Rows from block 2 of a small model that predicts nearness at each pixel, named by matrix and row number. Rows with one number belong to one channel. Each number is 128 + 24 x the weight over its row's rms, rounded and kept within 0 to 255. All counts start at 0. Numbers have three digits each.
After each channel's rows are labels from the 100 images, of 14848, where the channel reaches its highest value: "responds to" is what is common among them; "patch colour" is the nearest of a few named colours to the mean colour under the peak. Only what is clearly more common there than usual is listed. The data: larger renderings of crowded toy scenes. In brackets: how many of the 100.
# convs1: 3x3 conv (model.enc.1.0.convs.1.weight, 64x64x3x3, each kernel summed), inputs 0-63
# convs2: expand pointwise conv (model.enc.1.0.convs.2.weight, 128x64x1x1, transposed), outputs 0-127

convs1.10:127118132121128128128128128128121128128128128128138131148141131111137150156130129126140125114126099167119141167116114128152096173062134166245133151097129135140130129138119132073140154138151131
convs2.10:137128128128136170123128126038016096073131125129131126138129133125129130128127125132130135128139125150128128128128129159125128132127128128129128128119128128128126161128128128128128121162087128126139126125126106119129127127127126093086127127131128127128128120127128130127130131126127160123129119137206130129128129127078128127128133129128146107128125128142095129128129169143130255132129
responds to: count: two (54)
patch colour: black (41)

convs1.41:102121123101128128128122073128127127108128128128135133171135157161104142144129133131144132114133143109129128119190128075121139119156133130142084110217126123117117129140210126130105123121122125
convs2.41:128128128128128133128127255128112098169128143128128133127128126119128128128128127128126127128125128128128128128128128127128128087129128127129000128068128128128128144128128128128128172156127128128125128128128129128138128128128128128127128128128128128128128130128127128128134137128128131112128128127106126128128128128124128129128128128128128107128110128130126128130128121081133177126128
responds to: light from the left (56)
patch colour: black (60)

convs1.24:127110142127128128128128130128126128127128128128137124144164127000129126146127128127150128129127139106129129110126132111121079116140128111146127146100142127123128126125132138144130137225145129
convs2.24:128128139128127128029125117111129130103130158128129144130128131127129130130200140110127151129134140132128126128127121126137127113126127127126086128132128126128204009128128125128128143098114127128060129129128136120128128128128128135129128128131132130129128147126127130129131133130130138124128113130142129130128128122202128140124130121128117168128150128166039128145128123219121133132128
responds to: umbrella (32)
patch colour: green (26)

convs1.9:116126132108128128128126121128126126127128128128131133169131130156140156173129129128132127119126121205114124160122113128127126177091128173220129125121130126137118129136132127038131138120125112
convs2.9:129125129128130165126129129067024114074129123128132105133128134142129130129114130128131128129136080122128129128128120144127128137127128128127132128127129128128117134128128128128128133198072128127147125127116022116127125125126125097114126125129127126127126114128128128127128138125123136129128126126171126128128127126067128123127128131127148071128127128146095127127128174129127255127128
responds to: its colour: white (26)
patch colour: black (39)

convs1.7:109118133110128128128127127128122126126128128128137130161142131113138158174130129126141125116126117188108139144120122127142105172044134182220131142106129131143128130133113131076144156132133129
convs2.7:133128128128132183125128126062007123077134126129138120133130141125133136132120127133131137130146118128128128128128127186126128133127128129129129128122128128128125158128128128128128129155062128126138126127127092095128126126126126098092126126129128125128127124127128128126129130126127141125129122133198136128129129126067128125129136128128151125129126129152100129128134182136131255130129
responds to: count: two (55)
patch colour: black (42)

convs1.14:120115133096128128128127128128120126126128128128140130156146132105136152175131129126145124107126105172105145138120115128151094170034133155200133150101128133145130130136107132060146159135137132
convs2.14:132128127129137183124127125053000118076132126132134125131130138123132133132119124132132134129140124137128128128128128188126128134127128129129127128122128128128127171128128128128128122153077128126131126127126100105129126126127126097083126126130128125128127125127128129126131127126127141125131119135205136129134129127066129127128143127129151126129125129156104133128138176138130255132132
responds to: count: two (58)
patch colour: black (42)

convs1.42:109110119088127128128119073128125127117128128128130131152130130174104140137128130131131135095130186106128143114165172083126145118176134130157093117192127127118124128148210133136124118148126132
convs2.42:129128129128129155128126255126023103191128141128128144130128127118128128128139130132131128128126132123128128128128130129142128045129128129132029128117128128128129184128128128128128206155117128128128128129128129123150128128128128140128128128128128128128128128128127127128152159128128135110128131127111118128128128128122128127128128128128128073128111128131105128130128129077131182125128
responds to: light from the left (52)
patch colour: black (33)

convs1.8:120116133106128128128128127128121126127128128128138130174144131123139160170130129127146127119126120156120139144117120127151110160067131159255134144091129131121129129136127131088141152145141131
convs2.8:138128128130130169124129127045020110079134123133136121131132140128131136133127129132130137130145092141128128128128132161126128131127128127128128128123128128128124153128128128128128123153063128126142127126121118102128127127127127101091127127129128127128127118127127128127129133127128162122131134134205132128130128126068128126128135128128151099130126128188099131128131153139129255131128
responds to: count: two (45)
patch colour: black (43)

convs1.12:117125133113128128128128121128126127127128128128131133174132130156139159173130129127133126118126118191113127167120114128129126170085129175237130128119130127137121129135130127052131140120127121
convs2.12:131125129128129175126129129053032114077129123129132106133129136138130134130122129128131129129136056123128129128128125140127128134128129128128131128128128128128118138128128128128128131195061128127145125127115039119128126125126126094112126126129127126127126114128128128126128140125124137127128130127179127128128128127062128124128129130127146077128127128152100128127128174130127249127128
responds to: its colour: white (25)
patch colour: black (40)

convs1.3:119117133111128128128127127128122127127128128128139132170144131117136158170130129126143126117126105180115139155118119126145105160058132157240133143099129132131129130136122131064141153138140130
convs2.3:134128128129131168124128127062001121069133124130138120132129138125133133133126128132130136129148110132128128128128129182126128132127128128129129128123128128128122153128128128128128126155057128126140126126126105101128127127128126099091126127129128126128127122127127129127129132126127156124129130133196137128129129125063128124128136128128147119128126128177098128128131161135129255131128
responds to: count: two (47)
patch colour: black (42)